A small encoder-decoder audio transcriber, trained from scratch.
Model: 13.8M parameters, log mel input, encoder arch tc_resnet, encoder norm layernorm, encoder activation relu, encoder depths [2, 5, 5], encoder widths [192, 240, 288], decoder width 192, decoder layers 10, decoder norm rmsnorm, decoder activation gelu.
Training: soap at rate 0.0021, 7400 steps, batches of 64.
Data: trained on strings of digits, spoken by a formant synthesiser in many voices, 39062 training examples, 12.1 epochs.
Rows from block 6 of the text decoder of a small encoder-decoder audio transcriber, named by matrix and row number. Rows with one number belong to one neuron. Each number is 500 + 40 x the weight over its row's rms, rounded and kept within 0 to 999. All counts start at 0. Numbers have three digits each.
After each neuron's rows are labels from the 100 texts, of 14976, where the neuron reaches its highest value: "tokens" is the input token at the peak. Only what is clearly more common there than usual is listed. The data: strings of digits, spoken by a formant synthesiser in many voices. In brackets: how many of the 100.
# fc1: MLP up (decoder.blocks.6.mlp.fc1.weight, 1152x192), inputs 64-127
# fc2: MLP down (decoder.blocks.6.mlp.fc2.weight, 192x1152, transposed), outputs 64-127

fc1.21:436502491565462542513456410443491545504514429522507431463503454562452532461394500510455518536546427569489415434493530450494457578498497398535535490468532548514504565427457464476463484518496485
fc2.21:490508519476521500461538477523483582456567565524448435530522477571535443486529549491543430413548464415539506410514448447487479493566524520562489377588599505514462534511481558471442586415507523
tokens: "one" (55)

fc1.652:509489484487528518533476549544493395513521432447517517552498523428452483502568542518472438530511522587420544564550493459443513525569511519518479510484562487504486466482512540516492531514480529
fc2.652:448526432519493522474455441526485476481403567458494481507523456512502469484535487514484433470474410410543519436525562508493525438568524567562496558506464571469493500536450518466501434438477481
tokens: "five" (42); "three" (38); "six" (12)

fc1.256:440507535482512514494475520496557500477521533472514428536480516432441511490431433494491506503501512520481505464495505516485535497484490499450460537520475603585474474457478531546505466459525478
fc2.256:556537504541531460492500504467469433499455565467469545485543509402493541594530500417517501476535533471618458497531503491511464512402455490511535480447494476525530563455424496519565502492596542
tokens: "two" (37); "six" (23); "three" (18)

fc1.678:529504466442420535527474487529536461539531485478531511472538520505491500513548553505509488474504476513482571417453509545512465471475466547568543508451512449472517413537417479477460501467509460
fc2.678:519495452577500516491500593534480556497487625465556517501520497464511458506439545504484545559461473507454506494566472510604484486524592493461523536499566455508489593470484459461522475543522566
tokens: "six" (55); "three" (24); "seven" (15)

fc1.229:511515533491483501535423565499503455503483578525491392506387503543524503517494508502490509538496522467568523407500523542484499555500533465538553442500579487535519495509438542546455518566507505
fc2.229:447557480519463440430532402386464517481511586577507523479467474563466546501529541529481417510533520504434516520455447552530510390545472504532503475502504466536466535514463531481512474526454450
tokens: "two" (95)

fc1.541:510406484578502517494498447489505524482520537558520519435511441513561513495493480489425451445504484524504489538497465465498528429478564513485464520473573517523501462513499442435532505474525531
fc2.541:518475491525572567585594613515497491421522553502492502480459521519541448495464535574453500471588494535478521506494476489497500518516508441459487488466492505489455489561527515523543481489455462
tokens: "one" (39); "two" (31); "four" (17)

fc1.668:455506478503480499542582477482490490479459528522508506485493473480404479551450555528491467535466512478446515451497520504457413471544512419395612443458533413520468469490475569559477465506511504
fc2.668:436444540461515482481485512571484552525548550497469480484544512498527423447543514547433524411482509486530443539492502482576584416545469524525487480477539458522483577538562534490521507523531476
tokens: "one" (80)

fc1.663:496566444525408535476569542490529495484487493498558485540514543518470494502496541448491485538467473481466495492460593510525524527488566481580505570512492485553516485540485501537513533501464470
fc2.663:575518518491521483484555564502535492490484529471475580495561533479482555531543496542430555551505538474490461498485471515572472468455514547473499494388505548482505536495490493501509415474566480
tokens: "two" (63); "six" (29)

fc1.627:474515557510531507511436469442470481528495580453540500476489525591561506521495554518504461501528533501521439476525520450497467580519418570580496538520564515508483527508459500515444581574495513
fc2.627:528466495564441541479473489407500514426565486451421537503504498489515490555547487469494379521493485486484483455543510578493522556492461433487443514563560450501578503422452523594516465465456512
tokens: "two" (46); "one" (44)

fc1.124:485461474466463488478529555497516514485529432534543454542465527585549491495475450518491501432539501492501474517526455485454558476564465426373407488525480558501570472572473489477535516471542496
fc2.124:475483540578558525450554496480553545489479520513540542486567480525556489493492500479533480500577498489541505546446517504606529498436531498533509526513463511442523534502521544521489467517472536
tokens: "five" (37); "eight" (22); "nine" (20); "four" (16)

fc1.8:523507454510521533489530521557535550460429497529547599551525551499499444480491445503538505479408481438573456523447541431516553496526510521535448527508501497473435484481458500437525564529471466
fc2.8:564426496461436493530485544500517452538543506385540543481513562473510491583483522587520449520492569478513551594507498569489552533514405473476474536500491521499500504524489505603539494520567505
tokens: "six" (30); "seven" (26); "eight" (14)

fc1.706:550471527490466515521505511503473463482517633524531475459485534433386466542482457500492487446484504499514480485449470416515427552544466437433478498538556475472514580418517487573543479506541467
fc2.706:513518519437520482508484440639530519497422557510512540489483488529519542502514431501448498493547513567593522459471525505520552446480528393457461420502487457530548488494506570478592428514534510
tokens: "<end>" (56); "two" (27)

fc1.472:484477488521504537488500500507441438541498479413479497505498508509534510528522449560510478521552456563442545530511478438472532415559514483429570464543502495480505492531533439575548493390496536
fc2.472:523458538554534500472479483567489502427464578544489552520511513478455510550548462510544504464506509476513506488499467561361451535498455503490454487425517525449498552497540489428453497536457483
tokens: "one" (44); "four" (33); "two" (16)

fc1.197:527545543598436532437496482514485508476522527553535474519434509555482535510465544485538541545547463502525534506515474443564483525551465434495541492450574487453509507493431439518459417523456547
fc2.197:434525484468467443559494542477490518496431440573503488533455483485509443479503440541456479592547511561485547492500509539483507526503537461466552521496460515540529421525549547512489559509521499
tokens: "six" (42); "three" (37); "two" (21)

fc1.451:485509535457547480460569536517381519449513497538543576539480531563539473539531567446513555472480475464592530524539475441504470456495499482521433418516487517487520497513491516497579439458428497
fc2.451:472508475521492507587525512534504502541471523457518493536505452481568478439537491536457450550509539476519469506583443522533486569413460513525549534439501545519539498551493527440499538480429492
tokens: "eight" (36); "three" (19); "five" (13)

fc1.757:498489517499480497462569530444571479498493483517483423532496477550498533491433460439511520499417513543480472565505541505508477545485454465500458507567456492458479513440511498506477429450552506
fc2.757:539425417587546510558549536541453482509518497383483457482580442548539505489521442501467562497510480538507485490552537486483499506448476392518514527482478520530542479499457550529535515427524541
tokens: "eight" (85)

fc1.584:555531478481454461546554421445448578548477494448552511555473546478469439461437486470433535472499502501564447503485461563504476498503531542563466477517562518511479517465534499459514458446472527
fc2.584:493486516483524482521487498583553511541565473457485479514462449456471494506520541499557537438516491483478478514540473433489558558553511522492557511538495461502425481521507495451518536486483530
tokens: "one" (98)

fc1.514:478556488501489517483528498531508475536524445537542481490444470549447518471499490532467430497539564514461547500566527498524519484504569528521557515549559499464435470484494519453466556515475463
fc2.514:434502437495522533468543474448514529561491456510509496525578499466517499535496533465515486466496433436584477441494489477512485449525430481519422501463498490531507425453537473520506450510514520
tokens: "five" (28); "seven" (24); "nine" (16); "zero" (15)

fc1.550:590528471483439455502472539568563507537486536487478553465494511481517457519483468508485573466521481452513586485528565509466553521560572503542480513451596456495520461483479529448435464557502493
fc2.550:430437475491508493469529486498490466488493508517591510532522474497534491515518435474543457482375501454464490504511450515605441446569490515502519517571543563486493498510500512512512512527507473
tokens: "six" (85)

fc1.406:498512550528531516557497519530533510480473475544534519539508466461502495459526560514566552539541563483479488519541508465518529506534521466525393558527490567495490544515454524419514477582503516
fc2.406:499533480512457435490537471448548498475502455521548531544598472477562464486470509443416482527540420513520558578446532514547548473529436519467507541447551514423489441460555577458531437467475506
tokens: "zero" (37); "seven" (22); "four" (14); "nine" (13)

fc1.487:462477504488544537491529437547529562505489546492439446440524487418442454546548491383550494515552511519445469464436525489504536467483502489520517525583556464493543525524478476417475471511498535
fc2.487:504476504519474480536549547534506502485496581490453496599518529570537547437447559514504526454540463486551503519550527395534453497487495442575537457528468537546472542470450500532523487506544546
tokens: "zero" (29); "five" (28); "nine" (21)

fc1.230:514367444503461479451515464560461472511522529479447513521501589477525504568503461520508523501489507437491436479483457580443491519490551500476502503477412474519498465507480417530480534403519486
fc2.230:566504518450552528507477550473487552511464484515488492525453488514469470493504545535478521528514515500546515476486539399520529448497473552530457459532543539522455543477564456488487547571524480
tokens: "six" (66); "three" (12)

fc1.467:468557471517542553534495445493470592547508494484511468543520490474474481541526452523488484475506548466500465512475507505477480478493503514472485551515481564558474355525539542525580518416556472
fc2.467:483486487488546472546598550449483439540535535486511458519462501503479508473476480534582465468548490467535538539505510516478499507444512496552460515461456465470485524537468426467495467526509506
tokens: "eight" (30); "five" (24); "six" (12)

fc1.172:518448528511452496514444485482507578597495528484527557540540426518507527522465544540463556532485453552530446437541475479447518489435474401513458538460512482564512495553500461448472470487409463
fc2.172:471471467509553583524543511625508464448468549419535486508482476538548484544448521492490449546477493469492483456516473536496483552531527518507471574511555529510521525532469512422470477514441443
tokens: "three" (44); "one" (21); "six" (16)

fc1.553:525487487506516548463521485503511526536475445501473540467541476526488506554500544553461546448480472439536513474519549562497447508541492462487509462579536491464480552490547540531471507527495491
fc2.553:507483507498548479514458463506474529458620498520601466459508505456553454511489569469553500442382522484528499485488474524528514467530440572483531434528458402474495552471531503536489452475522572
tokens: "five" (28); "nine" (28); "eight" (15)

fc1.560:515467518533419498494432435482469533535528552450498499493496530612469472463462541513544442467501575527501500508489488559527459526497497472554441481548501573498503525482540501439449568472449510
fc2.560:498524451495507501521484498441483495539457393508477522518528460466513447560537489507440504464516511498496416410466520428482543465387527464479500497527534470467437540440520490581500478528488554
tokens: "six" (39); "zero" (23); "seven" (19)

fc1.630:515481464391438471547544489503510531430563519522495508467460502580522524428531483560509496514509446496505455501529473522488473427494437418454563464556502474538498456499502603505578542509531490
fc2.630:446549462484479505489405434523504513491487508487485510513493515500481516515581459532517465480510504526445464485461520512472546458490518535497455487422514545499476495568520422479503497494491522
tokens: "three" (57); "six" (15); "eight" (14)

fc1.747:485565509442475398442566554551499534503409492493403510498484544517567495530526503544531544472517533491423462539534453502493469580544494529462515492458531481517498506448470510449470542476522462
fc2.747:571474446503418442545478486398527476485529455466505570460555448494518552505437473497468528517484394510475543454447527527515472476453515564495485425498475510504530489482574494486499464473569492
tokens: "zero" (63); "seven" (26)

fc1.140:474495525512439550512637545535450458493517489532518513484453482541519469488532471542581547535468490491460544471442522435460437539447546505473485578597478446455538470516530636425535468509453454
fc2.140:473521508536547458507414523497500463534501472531530526487443534568435442474515462567490544494494547458563488511510493469456560478512472495553572435430468461467486418593532530549495498531447486
tokens: "<end>" (98)

fc1.723:534478500532512503519512505528534472474427571492554498517485443495448449472380548494537499543500468444459548550486456460443457502508511525542508459520400504496499446450520475400566509438404508
fc2.723:532443513481495485510519507542433487554547476520515518534428549527495461510536486510489534528479488448497508500469464469512499472503517570485538534474560534517483506501520420457455518604483572
tokens: "zero" (49); "four" (22); "one" (20)

fc1.766:521456570474404496484505484564548535495523446456496489575512493494509498471488504530506497547498538440468548465388496551456582521501484453577485556459475557468548496434522510441448528403501492
fc2.766:486568416521481522455468516454525475491445497535477499483485530512516453537467492464500529460536477555507439545496456479589475497484499552505523454585511596476449516478423449474499512507495562
tokens: "<end>" (54); "four" (18); "seven" (16)

fc1.488:526488476547475502484479523464516419480511552469457513480404502517490543473463476495510539488517489455439477502390577469426396506440491444493503434471540446608464507527479509503503491458422410
fc2.488:507518521460518452456513484571509607555493493554434418521463459598446514454488395512535496462479543504492545503448492492466509494538567486536512512529519524474455453485573515549495512480546453
tokens: "<end>" (77); "one" (14)

fc1.121:542462438476522502478533473478530488476477519497500529475507507506502460492513467475468528478512474396519468476541572543458491435541538495484472471561436467497569463518600494535540542494543569
fc2.121:463480551466521475502526517525504440448492448461530484502515533450469462596490518536592407458499526532501511508495483457588469460466533536436538515494475511498409502508497458518498439550491532
tokens: "eight" (45); "five" (28); "nine" (27)

fc1.470:497485530487477484465415563515473469535510534556501534458464415536584492493507533500474433440518458561424512532502469529499460546508498477511498515577518525456561536442473462569445513519515481
fc2.470:492456494597543599530571457496517486476463545461485474533637527511432527524507501452428518503508471505532488401621485483559521468536461507505471572510528555508446454481530515466477556470478552
tokens: "eight" (27); "two" (26); "six" (19)

fc1.19:544564569494506502518467478499525418508515563475538563586538561483489490546505483459542453480459554482497518511509520503486458486501488558444518476492528485454579513476514451475427475443513519
fc2.19:458406522465484503494493475468539435478466455489521537502534504424544414531491559525447469479469452494464435407507467477575558497558526447458479557487482522532531568496569516456580512510496552
tokens: "one" (42); "two" (41)

fc1.161:440496479546438500500472448544464440499543500518422547545428527492572505474443439561500493502463455582487441580533500532454449491535480495470493550477489460525528540514450485453513528482503475
fc2.161:536491469451486518502476575577545544438413576462543508536495534465531451581483530477500469536523541490505593509510535529508470496478495445547540515543498482480553434528503541494480537499461510
tokens: "one" (24)